From a checkpoint of a small image classifier: arch vit, norm layernorm.
Rows from block 6, named by matrix and row number. Rows with one number belong to one neuron. Each number is 128 + 32 x the weight over its row's rms, rounded and kept within 0 to 255. All counts start at 0. After the name is the row's rms in percent of the matrix's.
# fc1: MLP up (model.blocks.6.mlp.fc1.weight, 1024x256), inputs 172-255
# fc2: MLP down (model.blocks.6.mlp.fc2.weight, 256x1024, transposed), outputs 172-255
fc1.121 095 [ 89  93 114 175 146 160 177 168 152 130 125 197 127 172 125 113 105 115 129  89 139 159 149 120 176 133 123 164  75 145 131 128  85 177 154 119  80 112 139 170 131 179 150 175 151 133  60  95 143 129  78 173 110 165 142 149  63  93  89 175 119 107 141  80 102 126 182  82 164 174 155 113  65 160 120 141 160 156  72 139 107  83 109 108]
fc2.121 101 [118 133 169 121 127  81 118 136 148 152 112 130 104  83 102 121 139 139 173 177 125  91  81 137  74 108 146 138 171 133 159 118 138  91  73 147 134 141 125 203 119  87  91  96 188 147 170 171 152  67 103 146 127 143 148 162 114 142  88 100 157  92 148 129 127 153 118 141 134  74  84  54 106  94 119 121 149 138  71 147 114 164 123 118]
fc1.122 100 [143 115  55 131 132 146 113 132 149  82 190  85 149 155 110 180 141 149  88 209 153  81 143 119  78 122  95 111 156 118 168 111 124 107 154  82 141 112 175 116 150 136 139 108 107 128 132 129 150 131 124 206 101 178 113 118 151 170 131 152 116 138 161 185 117 151  76  87  97  81 175 118 156 129 110  99 126 183 142  82 213 127 113 141]
fc2.122 105 [124 152  95 125 135 220 136 126  91 144 158 153 186 138 118 105 119 127  86  88 139 123 129 148 133 112 110 118 179 155  79 137  89 120 131 161 164 189 104  86 108 127 114  91 112 167 101 144 131 171 134 100 162 111 150 124 142 112 160 117 165 191  73 101 189 103  74 227 123 152 117 136 116  95  96 162 212 105 111  93  86 170 113 115]
fc1.123 096 [148 129 154 119 107 143 129 140 117 113 163 116 121 109 147 137 124  68 114  94  61 128  77  45 170 145 114 106 124 131 135 139 123 106 158 127 156  63 131 105 152 128 111 113 181 161 155  78 172 145 145  92 146 157 189 118  72  96 129 102 103 116 135 137 155 120 132 181  99 167 169 194 127 131  89 141 148 125 101 120 163 114 101  82]
fc2.123 098 [161  95 133 144 185 109 185  90 144 121 119 110  60 107 177 114 111 115 177 143 126  56 162 194 105 142 153 113 159 131 116  71 135 112  80 154 157 144 151  98  95 149  79 112  85 117 125 163 117 180  81 165  87 139 113 134 205 171 134 108 152 181 124 118 102 112 120  82 123  55 104 134 101 118 146  85  87 105 160 138 106 138 106 129]
fc1.124 107 [ 83 145 134 140 152 138  93 164 175  97 150 105 158 150 161 182 131  67 176 146 123 108 195 107 182 139 134 129 148 148 100 106 112 111  93 179  72  94 155 175 103  52 107  90 171 140 127 179 148 129 138 126 109 132 134  73  81 166 132 171  69 128 117 173 132  84 113 158 141 135 184  99 161  79 101 174  71 103 172 149  92 148 143 172]
fc2.124 116 [138 146 140 130 149 113 168 157 100 113 174  93  24 176 109 194 109 131 151  66 158 114 151 132  90 133  75 128  86  67 144 134 132 138 174 176 181 106  76 120 161 140 103 125 109 148 127 120 177 140 133 120 128 114 131 105 174 206 111 129 153  65 124 116 154 165  76  92  95 117 135 163 118 128  70  97 107 100 124 103  98  67  93 107]
fc1.125 098 [ 92 105  90 109 179 180 126  84 115 117  86 108 159  77 138 106  95 113  68 123 142  67  90 127 157 110  82  45  91 147  82 155 163  84 143  87 153 125 148 160  99 110 185 187 163 137 113 162 133 122 197 108 148 129  85 197 135  93 113 158 124 182 154  97 145 136 122 134 133 139 139  99 119 110  40  74 167  94 142 125 121 140 153 178]
fc2.125 103 [125 168 132 139  53 102 138 145 139 116 119  91 144 210  86 151  95 155 115  84 151 123 141 153  55 137 132 113  67  89 137 143 106 161  60 180 121 147  39  77 113  91 115 172  97 147  69 145 180  95 125 119 151  76 109 122 161 124 139 129 127 112 134 102 150 130 119 111 107 191 101 143 132  78 124 154 162 136 113 191 126  83 108 125]
fc1.126 103 [140 141 145 131 113 107 118 127 127 112 174 103 168 116  97 106 123  85 151 123 144  84 145 137 128  98 108 184 196 145  94  64  87  91 200 125 125 113 148 191 110 143 165  87 134 108 104 154 133 118  88 126  67 158 192 102 165 100 130 130 134 108 128 133 119 169 144 106  75  78 107  97 132 120 156 160 149 111  91  71 188 124 153 154]
fc2.126 103 [116 148 112 122 110 146 178  96 118 167 101 152 198 116 115 142 114 137 126 116 150 167  97 192  78  81 188 126  94 149 194 144 190  79 160 177 106 172 107 147 141  89  94 194 130 109 107 183 158 153 105 106 174 103 162 162 114  90 121 188 117 151 148 110 129  90 134 181  73 169  82 121 100 139 125 144 122  78 101 104 137  89  88 174]
fc1.127 103 [164 132 126 110 148 132 120 103 141 134 145 143 136 142  67  96 145 158 118 101 132 159  57 167 152 113  85  89 132  98  83  56 160  95  67  71 159  71 152 163 142 120 113 163 204 127 183 174 174 159 105 147 160 101 104 166 133 125 145 145 143 135 157  90 132 133  76 182 159  77 115 119 166 137 142 120 122 131 113 183 186 157 100 168]
fc2.127 098 [157 122  96 116 142 145 106 125  86  67 142  86  89  74 150  89 117 108  98 134  87 170 139 121 160 155 148 160 100 164 183 125 102 187 186 148  74 149 135 154 116  74 206 139 118 130 106 148 123 114 156 143  99 107 123  98 138 100 117  90 112 134  85 157 131 119 140 101 171 124 157  76 166 133  68 182 120  95 131 102 127 144  79 187]
fc1.128 098 [ 84  94 157  98 106  73 100 125 122 110  77 152 134 143 104  79  96 154 153 153  93  95 122 139 121 136 154 123 103 123 112  78  98 148 168 163 166 127 128 134 111  98 100 123 141  87 144 101 145 101 155 136 130  89 146 174 124 120 143 160 153  54 205 158 138 105 141  20 105 154 171  80 110 171 146 137  45 138 147 153  88 132 117 170]
fc2.128 096 [165 131 169 124 146 146 209 130  96 132 176  67 138 148 206  98 129  59 138 131 171 172 141  84  98 139 108 109 105 136 124 104 139 126  94 149 127 154 124 174 111 170 113 153  82 172 137 162 140 154 148 112 118 106 142  93 174 174 150 172 152 185  80 130 124 185 109 172 187  57  74 109  90 150 161 121 230 141 147  92 144 106 117  93]
fc1.129 098 [125 101  74 119  96 133 147 120 142 133 176 154 163 150  86  82 111 141 107 100 136 151 149 132  75 152 152  88 151 150  93 162 144 164 173 162 120 183 144 134 125 142 180 157  94 152 126 155 146 110 100  94 150 109  93 138 149 122  94  78 174 139 124 114 147 108 124 175 154 127 136 101  81 110 108 125 144  73  92 107 137  55 128 144]
fc2.129 097 [ 98 116 160  85 135 164 153  85 137 117 108 114 125 142 163 154  83 198  94 157 154 170 143  62 148  71 120 109 150 187 138  99 104  80 125  69 103 130 125  92 163 104 171 117 109 154 138  84 150 127  50 179 132 125 162 124 207 116 113 113 148 120 139 161 103 140 167 102 162  98  74 119 223 148 167 169 129 121 153 134 145  97 135  62]
fc1.130 097 [194 122 173 145 150 117 116  91 140 120  97 119 122 103 177 119 129 115  96 112  93 124 143 140  60  68 142 130 155  57 140 173  76 157 104 146 172 149 143 153 111 161  91  90 135  67  66 133 177 103 163 142 133  54  71 128 143 130 116 104 135 146 131 133  94 161 172 167 157 157 118 170 125  44 119 115 127 152 117 194 168 165 125  91]
fc2.130 098 [ 91 186 110 207  93 170 130 138 119 136 177 162  92 117 112  74  54 113 168 145  67 105  98 116 183 137 105 126 113 159 127 103 125 115 204  86 157  86 145 118 143  73 148 144  83 110 172 128 121 109  98  89 116 145 181 108 149 126  81 157 126 100 118 109 100 159  97 122 170 108 116  99 109 203 144 186 152 165 137  96 138 110 131  86]
fc1.131 104 [ 88 170  45 120 185 155 129 204 102 112 151 161 123 137  90  92 119 115 151  98 133 172 151 130 110 143 110 112 134 124 134 157 192 150 123 109 109 143 106 104 110 173  70 142 117 146 148 132 124  96 106 118 124 124 138 143 144 166 102 135 108 129 123  99 104 100 129  49 185 115  98  79  88 173 111 122 114  92 114 209 176 117 142 121]
fc2.131 096 [114 163  98 117  78 132 107  85  94  82 119 162 151 109 134 102 134 132 129 161 102 113 173  57  77 139 140 121 197 105 115  88 144 145 136 112  77  61 153 136 178 184 158 140 133 146 191  95 166  96 112 141 136 132 121 140  90 124 108 119  30 167 139 106 171 137 158 133 169 203 108 165 173  91 136  82 149 100 160 164 119 169  76 101]
fc1.132 101 [123  95  98 142  74 140  75  82  92 174 127 146 108 156  77 110  98 146 168  90 110 128  92 122 101 137 172 117 138 111 120 123 111 130  68 152 192 118 154 129 185  76  81 165 103 140 118 168  51 116 179 194  91 149 104 140 146 105 153 161 162 110  92 135 119 161 133 102  77 131 127 144 154 179 155 124  92 110 140 104 152 149 119 156]
fc2.132 105 [144 122 123  86 159 109 105  93 197 123 174  89  99 155 123 174 201 117 155 137 189 177 135  86 109 172 115 143  87  84 146 161  76 107 166 128  59 136 145 154  76 141 150  77 146 212 107 132  95  67 123 103 162 134 167  96 104 156  83 135 162 169 148 148 129 191 107 149  66 154 169 156  73 105 100 155 200  99 142 171  90 116 121 126]
fc1.133 099 [125 130 149 100 149  96 112 104 136  95 160 146 137 110 103 196 117  74  54 129 163 156 158  84 177 113 121 121 174  83 121 192 105  72 111  83  45  82 127 101 130 124 113 153 133 126 119 159 166 161 120 117 128 100 177 157 166 120 129 128 115 104 143 120 160  66 111 106 131 117 127 123 144 138 164 109 142 132 151 144 137 135 108  85]
fc2.133 105 [ 75 174 131 123 114 140 133  59 143 170 107  84  81 123 112  80 137 149 135 166  98 116 103 110 131 129 158 169  98 153 141 119 162  90 102 134 116 154 168 151 102  79 182 105 131 177 203 145 133 121  82 129 104  57 108 145  88 148 125 143 137 171 198 165 129 152 133 214 128 165 175  72 197 132 133 169  98 116  89 102 104 130 136 134]
fc1.134 092 [110 121 213 141  80 162  82  65 106 166 147  66 198 140  49 116 108 171 119 170  74 107 122 155 102 115 138  88 105 146 100 148 166 164 140  95 101  88 174  88 127 193 157  94 108 136 163 114 142 103 134  85 128 139  97 166 122 128 128 117 153 141 192 128 131 142  89 114 146 201 168  83 125 110 109  71 134 100  80 174 184 153 129 116]
fc2.134 095 [117 144 113 135 207  92 184 109 195 156  74 114  41 133 133 156 119 141  76 100 140 142 121 211 104 114 151 141 133 139 142 192 102 149 187 106  82  94 133 154 151 117 155 163 133 174 111 163  80 116 113 201  94  44 153 103 123 109 109 146 134 169  63 141 129 118 138 123 136 128 106  88 121  92 120 145 115  60 108 164 149  84 101 112]
fc1.135 108 [152 113 151 172 183 110 100 143 139 138  89 150 138 103 175 163 107 184 148 182 152  82 102 138 151 100 159 108  99 150 134  97  92  72  67 100  74 145 128  84 196 141 131 106 176  92  99 136 147 127  95 117 113 102 118 111  78 128 166 136  84 161 123  78 159  96 144 127 108 135  65 155 189 120 126  93  83  67  96 142 122 117 114 166]
fc2.135 116 [ 86 130 141 120 146 115 113 160 153 106 124 114  36  75 143  90 124 117 152 100 113 110 172 129  80 148 125 117 159 143 118 112 126 166  96 144 104 159 164 133 113  87 117 100  94 107  95 117  98  93 179 139 138 116 154 111 123 152 130 151 122  70 117 117  80 141 148  95 173 106 147 156  95  65  81 141 133 176 166 148 111 129 107 193]
fc1.136 093 [178 143 183 102 105 107 109 128 106 148 156 123 143 110 138 114 169  99 165 105 142 144 129 144 161 144  87 136 139 156 199 124 124  86 149 181 165 170 159 103 182 151 106 131 135 144  53 144  84 133 145 103 117 113 129 123 143 105 174 163 135 115 183  88 142 182  99 136 107 160 145 147 157 149 135 155 160 183 126 100 107 122 152 169]
fc2.136 099 [179  88 131 170 133 175 136  95 107 138 129  85  70 183 149 166 103  77 159  90 217 184 160 143 107 136 128 138 144 171 120  55 134 101 113 108 105 111 132 156  97 143 166 123 127 165 135 121 136 163 101 187 104 174 131 137 109 124  85 125 145 122  95 146 119 155 110 171 115 127 139 151 120 125 130 166 123  97 153 183 127 127  96 134]
fc1.137 099 [130 100 151 128 107 202 164 170 126 142 159 164 131 106 170 157 103 162  94 104 143 144 110 119 140 185 133 197 121 162  75  80 140 103 163 149  94 135 102 125 120 165 152 104 131  75 142 110 107 167 131 163 138 111 131 142 152  89 130 120 154 104 151 182 151 110 153 144 125  60 123 104  71  67 106 120 139  94 144  71 124  90 120 151]
fc2.137 104 [148 189 103 144 177 144 117 145 123 128 121 110 158  71  52 145 113  98 135 142  46 119 117  58  79 160 151 101 108 133 143  98  31 147 164 153  97 117 142 104 127 101 171 137 154 112 152  87 151 142 134 103 179 124 137 160 159 164 101 103 120 104 134 154 132 108 163  97 125 200 130 219 103 161 152 139 160 171 110 125  81 179 152 155]
fc1.138 102 [126  91 101 132 126  86 139 134 123 151  71 151 186 105 171 175 112 148 121  99  88 119 146 143 100 115  77  92 148 181 141 181  93 122 108 154  86 120 119 143 148 136  98 165 121 123 102 150  55  94 155 126 131 156 143 146  99 144 124 190 145 120 126  88 204 167 145 151 130 117 173 113 107  86 108  83 125 168 110 147 126 134  89 113]
fc2.138 096 [146 133 113 141 106 135  96 134  85 141 122 124 135 143 199 159 132  89 133 140  69 143 200 100 114  92  99 168 130  97  69 150 137 155  99  95 103 137 118 153  94  72 193 179  93 164 153  87 140 134 159  33 144 147  94 115 167 131 187 102 126 177 120 135 114  87 140 105 107 116 129 170 125  77 182  87  87 170 104 138 190 146 136 193]
fc1.139 091 [158 164 129 133 139 112 138 123 121 174 154 109 117 192 138 127  78 140 146 145 103  81 155 148 141  74 123 150 164 123 147 121 138 169 169 176 127 127 159 147  87 144 149 144 173 155 121  93 118 163 134 123 140 128  89 113 106 101 137  84 142 110 146 102 127 147  73  77 136 109 107 110 121 183  94 144  76  91 170 177 127  97 131 145]
fc2.139 087 [ 90 139 118  77  85 134 139 145 185 126 139  86 155 117 135 137 200 145 171 119 134 104  98 136 139 115 145 104 155 110 118 173 154  62 177 152 128 148 110 161  86 168 131  63 110  91 145 127 158 132 157  88 144 106 137 124 130 132 115 205  85 164 152  99  63 127 182 164 143 139 112 151  95  89 199 145 155 174 141 117 195 141  81 168]
fc1.140 091 [192 177 134 174 141  97  82 163 190 131  91 131 152 125 156 170 159 184  76 151  62 126 181 119 146 129 129 141 138 148  77  77 163 131 164 138 154 107 113 143 171 170 131  79 193 100 140 149 149 103 132 156 122 178 127 146 139 122 132  78 129 164 186  93 114  59 148 158 122 133  66 184  86 182 147 154 140  76 174  94 119 129 107 154]
fc2.140 086 [166  97 142 141 157 145 117 125 137 121 104 115 109  95 144 162 118 151 181 161 133  99  73 198 154 148 135 147 122 130 159 110  91 173 123 122 144  68 142 132 141  95 145 119 136 112 106 173 123 124 144 156  98 132 120 150 162 138  95 167 104 139  93 162 106 137 119 111 104 209 108  85 110 102  93  90 164 153 139 165 103 181 164  93]
fc1.141 098 [110  94  78  95 105 120 142 107 138 121  61  99 142 136 125  87 111 144 136  76  82  99 138 126 108  90 150 177 114 106 153 173 123 100 159 150 144  91 111 112 172 137 124 113 143 113 139 106 145 188 146 122 109  63 149 147 130 144 126 153  91 122  97 126 184  74 127 110  82  47  51 108 173 185 118 111 157 188  71 103 128 156 172 112]
fc2.141 098 [124 189 137 112  82 137 109 108 125  84 186 138 187 146 118 168 141 107 128  78 163  99  87 117 152 138 196 126 104 117 108 103 116 115 181 111  53 147  87 148  61 128 121 139 138 174 167 134  64 118 116 151 184 140 105 178 168 146  93 139 126 108 121 108 114 112  69 104  93 176 153 120 176 151 145 100 118 191 153 136 136  98  98  82]
fc1.142 104 [121 109 146 148 161 113 144 103 132 150 113 106 121 138 165 151  87 134 138 106  94 108 202 155 109 138  96  60 178 151  83  99 141  98 132 139 131 103 112 125 169 150  73 139  96 136 127  93 104 108 163  90 103 154  99 121 111 135 132 140  76 134  90 114 156 125 161 156  99 189 124 133  98 158 172 138  87 124 111 146 123 166 107 133]
fc2.142 096 [ 97 135  88 132 172 154 150 145 164 153 127  96 121 119 189 170 108 125  96 122 149 182 104 137  98 115 139 155  84  69 159 146 113 161 119 122 110 134 174 162 130 108 154 138 154  69 119 124 171 127 122 142 170  92 120 201 128 161 158 115 173 148 188 147 130 125 163 123 177 118 169  60 124  55 136 128 134 158 149  99 107 108 160 138]
fc1.143 096 [ 67 140  81  88 138  73 142 163 160 101  97 120 141  98 118 139 122 112  87 105 172 111  98 151 112  84 102 142  71 139 131 159 144 168 178 142 139 153 139 139  86  73 111  53 168 116  55 179 126  77  72 117  95 105 115  66 174 247  73 118  91 138 156 137 133 141 134  97 139 124 121 101 139 136 132  97 110 126 130 156  90 145  88 127]
fc2.143 095 [158 172 120 178 143 164 139  83 192  61 145 123 130 167 173 144 119  64 152 120 100 192 176 122 174 149  94 123 139 142  61 141 144 116 146  98 106 130 153 105 112 125 149 161 154 120 132  79  94 125 147 154 106 163  82 117 122 144 134 112 150 130 153 118  76 138 188 139  87 104 121 103 104 115  92 155 192 102  78 132 142 101 104 115]
fc1.144 104 [158  97 137  89 155 163  74 151  98  94  88 154 108 149  92  91  96 171 136 107  83  81 156 132 156 183  36 187 130 140  72 135 132 127 146 125 113 170  95 159 140 103 154 159 117  70  78  90 192 123 150 100 164 121 128 154 148 129 108 157 146 179 104 167 107 141 120  76  88 134 171 142  99  78 123 106 125 160 164 146 101  90  91 145]
fc2.144 115 [125 115 206 122 146 110 137 157 123 133 166  80 143 156 141 101 127  54  86  72 123 148 138  85 166 127 132 129 139 111 138 109 126 141 103 163 132 192 105 164 103  72  85 190 101 174 163 108 113 129 145  87 102 150 150 133 132  98  85  57 106 144 136 136 156 117 145 152 208  98 135 139 139 160 129 122  97 119 110 118 128  98 120  71]
fc1.145 094 [131 111 128 121  75 124 154 138 153 138 149 120 147 108 107 168 107 134 126 103 109 174 115 128 153 149 115 122 147 102  93 181 150 195  91 105 141 163 130 143 153  58 117  86  95 145 120 128  76 200 127  69 130 122 101 118  87 151 132 192  82 117 140  80 111  81  92  97 115 150 176  72 139 163 105 102 152 164 132 154 166 107 134 123]
fc2.145 095 [146 142 196 122 170 191 141 111 119 151 155 136  96 157 124  86 134  80 115 159  99 133  88  66 129 144 183 114 175 136 125 141 129  91 141 137 164 159 127 138 156 146  88 107 124 161 122 105 201 121  57 135 120 141  53 115 117 120 177  84 165 183 115 110  98 123 114 204 157 120 108 143  91 103 116 146 134 148 168 105 172  75 129 133]
fc1.146 105 [173 182 146 105  94 190 151 129 141 149 126 130 151  79 192 146 143 159 155 136 214  58  96 133 168 170 135 169 113 172 166 123 127 146  81 157 106 143 116 160 208 169 175  58 110  90 118 118  82 103 136 141 113 143 101 140 128 145 105 176 106 143 136  70 146 168 128  85 114 114 144 119 146 126 135 127 148  85  89 112 103 139 105 144]
fc2.146 102 [148 122 126 104 109 146 112  59 136 130 104 171 104 143 195 123 141 116  88  71 127  45  81  72 116 162 136 136 125  74 118 135 170 125 124 195  89 128 102 164 108 140 122  87  69 152  57 124  62 109 101 127 148 159 236 117  89  97 123 146  87 128 120 145 146  46 124  53 173 100 108 145 120 156  85  46 123 105 148  78 103 116 122 103]
fc1.147 125 [157 103 133 140 133  87 188 162 128  65 116  42  99 126 146 117 130  99 130 125 170  78 121 117 138 136 205 110  91 155 158 106 116  96 156 122 153 154 130 151 130 131 170 148 101 164  88 105 119 103 171 122 129 124  71 102 121 134 162 138 163 125 142 151  76 161 136  71 141  80 163 170 132  93 154 129 107 155 122 120 194 119  81 149]
fc2.147 126 [124 113 184 128  83 145 107 105  67 130 168 166 123 112  85 121 136 134 160 125  98 128  95 119 114 147  75 105 159 115 153 147 164 127  91 144 112 137 154 148 247 105 120 135 134 140 114 124  80 117 117 159 140 167  67 101 137 172 123 129 167 120 119  97 156 144 158 126 113 169 125 155 129 156 158 104 136 109 171 100 103 203  90 128]
fc1.148 097 [ 96 133 130 126 125 165 156 168 165 116 105 176 171 104 130 141 139 184 161 124 138  71 101 162 122 160 152 102 176  57  84 116  99 127 122 136 135 166 116 113 182  85 147  83  82 157  98  82 168  67 117  88  85 128 161 187 157 130  62 100 101 134 110 114  90 150 163 115 112 106 140 118 102 137 152  46 164 101 151  77 153 119 134 122]
fc2.148 107 [122  91 114 173 111 159 161 115  90 151  95  94 118 140 123  77  80  87 124 168 129 151 122 136  93 111 175 188 119 162 138 128 147  83  97 109 110 129  92 149 112  98  81 171 185  66 164 141 109  98 142 102 196 126 134  85 140 135 122 182 212  91 134 167 157 139 142 111  69 101 148 194 144 138 139 180 129 139  56 148  99 125 141 115]
fc1.149 101 [161 110 130 175  84 114 124 124 175 137 110 132 111 131 173 152 110 121  80 187  93 158 144 157 119 151 177 157 133 110  88 166 122 107 123  63 174 170 113 115 123 100 103  73 140 130 131 110 103 102 114  99 102 122 124 153 145 145 113 125  94 157 139 150 142 117 123 120 198 129 124  90 160 135  97 149 127 107  70 125 115  83  90 161]
fc2.149 103 [150  92 137 111 145 111  94 122 151 113 134 109 128 112 115 122 119 123  75 159  92 129 148  69 190 156  83 115 114 132 121 107 123 112  71 151 113 161 116 159 124  59 146 119  90  53  71 111 152 144 126 161 116 105  89 137  98  85 151  88 234  92 140 178  88 114  96 122 163 130 155  96 123 165  79 110 117 154  97  53  91 134 147 161]
fc1.150 091 [145 149 104 142 115 133 150 183 128 158 132 123 177 115 112  75 160 136 151 118 145 198 107 103 151 158 134 169 154 130  65 144 125 140 101 131  87 113 129  94 137 130 159 134 126 157 139 108 116 113 119 152 115 133 102 136 166 140 125 103 138 130 150 129  86 146 107 136 155  92 165 113 123  73 112 135  82 158 148 134 145 118 110  99]
fc2.150 088 [127 128 123 112 125 117 136 180  55  92  95 125 129 127 138 164 154 150 181 155 125 104 164 151  59 117 130 137 149 134 133 120 131 127  55 141 163 148 150 143 114 187 133 135 153 178 149 134 103 121 128 118 132 165 155 161 127 193  95 123 123 122 121 122 109 176 140  74 117  83 111 142 121 144 104 158 182 116 109 195 130  85 114 122]
fc1.151 092 [ 57  90 115 140  63 170  89 205 129 144  69 133 161  84 156 149 143 152 163 118 143 114  97 139 109  86  86 136 144 139 153 131 103 128  86 115 128 107 128 135 165 195 107 161  80 118 129  90 120 119 157 117 131 189 199 120 149 112 153 127 141 175 114  86  98  98 158  74 140 189 131  94 140 153 102  99 113 171 114 108  94 113 105 101]
fc2.151 098 [151 150 180 139 105 105  88 103 178 154 177 133 167 131  64  86 109  65 136 138 109 136  80 143 117  35 139 151 123 205 111 152 141 191  92  79 121 152 123  80  73 109 136 123 118 130 128 151 114 149  77 141 126  78  78 134  90 119 129 167  73 144 130 109 140  51 103 122 162 106 117 109 151  96  93 144 106  59 133 164 130 161 150 179]
fc1.152 102 [173 109 106 120 127 115 127 154 177 165  94 118 131 136 114  92 202 147 116 156 182 119 171 180 137 118 141 139 110 128 149 112 144 109  43  92 125 102 188 137 127 109 148  99 116  82  86 107 104 129 158  87 104 178 125 152 118 122 101 141 143 184 125 135  92 149 132 135 152 132 121 136  93 158 106 117 152 127  97 161 143  96 113 178]
fc2.152 095 [150 101 125 107  92 144 187 190 148  93  95 226 113 106 149 168 118 124  80 153 109 107 122 147 174 161 139 130 131 148  65  63 103 128 108 117 110 122 146 130 136 188 123 164 107  93 103 171  91 122  88 145 129  85 153 116 129 141 169 127 134  99 160 104 190 150 165  84  97 110  95 132 106 120 140 137 130  94 165 137 126 132 138 113]
fc1.153 102 [149 115 119 150 116 106 102  67 197  95 212 132 131 179 142 162  89 195 156 158 170 128  86 147 166 191 144 133  97 168  88  84 111 135 138  46  55 131 114  28 122 157 159 100 111 122 103 129  78 162 156 180 137 138 138 139 160  93 180 111 121 123 143 105  90 120 133 151  60 104 116 141  88 138 148 137 107 162  97 176 103 115 125  95]
fc2.153 106 [101 129 150 180 148 124 144 202 114 154 115 166 145  84 127  95 124 147 128  87 129 157 164 112 115 121  99 155 155 156 102 112 130 164 162  92 136 113 100 127 140 136 128  98 106 102 100  93 155  66  95 123 110 136 106 133 114 155 100  89  97 145 137 132 169 138 193  74 135 174 153  92 166 129  62  88 117 112  73 117  73 130 172 102]
fc1.154 097 [160  92 119 165 118 139 133  83 157 154 150 196 136 125 101 106 132  95 173 100 181 130 152  89 169  46  92 126 118  91 142 165 103 137 120  97 111 124  68 129  93 163 173 102  97  69 139 139 130 162 148 132 117 129 155 143 133 149 139  94  13 103 115 161  78  68 140 140 114 123 156 149 135 160 147 170 144 121 136 188 115 134 112 139]
fc2.154 087 [160  81 145 105 114 163  84 123 126 114  92 134 155 129 146 190 123 172 160 188  85 149 186 104  96 162 103 198  71 130 184 160 142 180 156 120 151 128 156 176 209 122 121 132 110 170  66 170 132  55 193 133 154 102 150 103 130 126 129 134 113 133 141  97 119 159 158 165 139 146 115  84 132 132 101  80  99 111 153 159 188 146 182 115]
fc1.155 102 [128  85 124 175 168  88 108  95 144 118 148 134 100 114 104  92  84 156 115 139 137 109 121  72 115 177 176 182 157 114 105 139 211 137  79 132 134 105  62  81 109 122 184  94 146 125 105 120 164 166  92 120 134 114  99  92 107  91 122 102  63 154 140 102 143 158 124 163 153  94 116  80 172 133 177 137 107 152 179 187 127 196  90  90]
fc2.155 110 [158 151 101 139 139 173 119 139 119  97 127 146  81 130 153 138 159  98  97  96 165 134 172 135 157 136  84 131 142 108 137 151 119 116 175  85 116 155 144 180 148 111 110  50 136  81 120 149  84 127 144 184 184 132 143 131 165 146 107 136 121 119 116 124  82  90 157 145 164 134 171 113 133 102 112 142  84 143 105 100 122 156 134 109]
fc1.156 092 [146 114  89 113 181  97 142  89  68 162 168 127  84  49 130  84 146 115 112  86  77 124 189 116 141  45 137 105 178 112 163 132 113 105 165 161 145  67 144 168  93 176 142  95  94 136 149 111 138 113 111  49 150 118 107 136  91 104 139 153 191 142 139 116  94 135 110 121 123 153 135 129 131 135 128  68  96 158 177 188 185  90 175 119]
fc2.156 086 [ 85 128 155 150 126 119  76 181 116 151 140 177 137 146 112 158  75 152 147 147 126 135  86 202  91 185 108 166 177 122 146 183 172 147 157 107  90 142 141 137 181  34  88 168 109 103 172 135 135 141  82 127  90 111 186 102 172 153 128 131 108 109  90  94 170 126 109 191 118 121  76 178 131  89 197 136 164 117 128 113  91 172 139  61]
fc1.157 087 [147 111 106 106 144 126 119  46  84 126 124 168 166 127 167  61 133 148 157 124  99 180 169 185 133 157 133  87 142 161 125 166  65 113 132 152 119 100 150 146 191 163 135 162  96 133 130 142 106 162 120  72 118 111 129 135 142 100 121  65  81 154 125 124  91  96 113 144 160  96 161 129 133 157 121 160 144  98 140 159  72 147 100 148]
fc2.157 087 [157 152 146 158  67 139 188 114 137 152 108  96  60  78 124 191  80 179 164 133 116 118 127  96 182 186 100 160 137  66 170 124 168  99  85 192 145 172 124 124 117 173  81 186 163 136 164 147  96 102 124 107 125  97  90 142 121 173 138 146 124 130 179 175  63 146 106  80 147 172 140 109 106 126 127 104 125 131 126 104 153 184 161 135]
fc1.158 101 [142 108  94 176  74 113 117 133 118 110  58  98 101 139  71 188 132  84 139 139 157 137 171 123 116 118 118  98 138 199 113  96 108 156  87 116 159  85 166 134 114 153  76 124  92  81 110 125 140  74  63 171  82 120 135 155 114 175 101  58 120  96  96 142  91  84 101 138 128 134 114 117 132 100 162 113  63 110  91 109 128 138  81 151]
fc2.158 099 [115 145  84 103  70 108 158  79 120  67 130 133  91 113 144 117 140 153  95  89 108 209 136  92 104 140 137 125 149 120  70 116 137  78 146  95  76 141 154 174 171 117 152 103 142 131 102 125 105 161 173 146 158 129  62 151 174 208 124 157 100 221 154 122 214  63 154 102 102 151 101 164 166 106 118  93 128 134 163 127 174 132 132 138]
fc1.159 097 [130 103 187 102 176 141 104 168 116 107  58 172 106 148 147  93 145 142  85  80 190 141 125 135 127 135 101 211 108 155 107 178 125 120  98 134 128 119 139 114 164 158 153  99 115 120  80 116 140 198  91 163 137 128  65 154 125  95 197  89 109 112  67 151 109 182 153 103 125 111 101 160 118 155 187 130 104  85 103  89 122 146 142 117]
fc2.159 082 [135 171 149 130 154  96 148  98 142 186 137  54 160 153  78 132  77 147 154 129 143  73 106  78 137  60 141 122 156 136 116  74 192 152 125 140 181 101  89 146  74 150 160 129 120 130 192 154 194 134 112 125 142 141 118 135  91 126 122 150 126 183 186 131 115 109 148 127  82 177 104 162 138 113  80 144 197 117 156 125 110 139  80 130]
fc1.160 096 [178 146 142 131 154 122 124 138 133 109 107 162 157 142  88  91 136  79 134  76  93  82  82 126 161 128 109 121  88 161 149 156 127 106 126  70  96 167  86 100 113 137 211 164 203 106 146 121 135 143  96 160 137 107 136 127 159 166  91 152 142 147 124 139 217 140 166 144 118 128 121 163 130 158 109  82 196 156 207 121 173 116 127 119]
fc2.160 108 [111  63 137  92 195 131 129 180 138 162 161 128  96 134 150 116 147 110 161  79 123 138 130  93 175 147 146 177 130 105 145 167 134 144  81 115 172 149 137 144 154 166 123 128 116 182 138 133 125  97 159 107 123 151 157  94  88 106 122 186  95  59 126 121 117 113 141  96 113 129 152  64 164 179 122 156 104 135 141 155 109 106 140 114]
fc1.161 096 [151 137 126 159 120 154 184 105 105  78 149 151  90 113  78  51  85  95 146 146  94 128 142 183 179 151 162 133 107  89 161 120 152 146  97 103 172  96 130 167 131 113 130 145 141 101 179 107 147 164 127 200 152 177  89 176 158 113 147 155 117 100 117 128 137  90 133 161  79  62  95 135 113 166 140 199 135 165  98 156 149 157 110 123]
fc2.161 095 [106 133 119  86 142 101 137 101 133 129  76 101  98 133 180 136 153 171  85 134 172 168 145  68  96 108 141 132 174 144 159  93 153 101 124 163  97 124 154 149 125 169  93 140 120 161  99 183 135  80 112 139  90 119  99  82  76 122 123 118 148 124 122 118 134 172  70 105 136  80 208 108 127 125 104  98 127 104 116 139 129 113 108 100]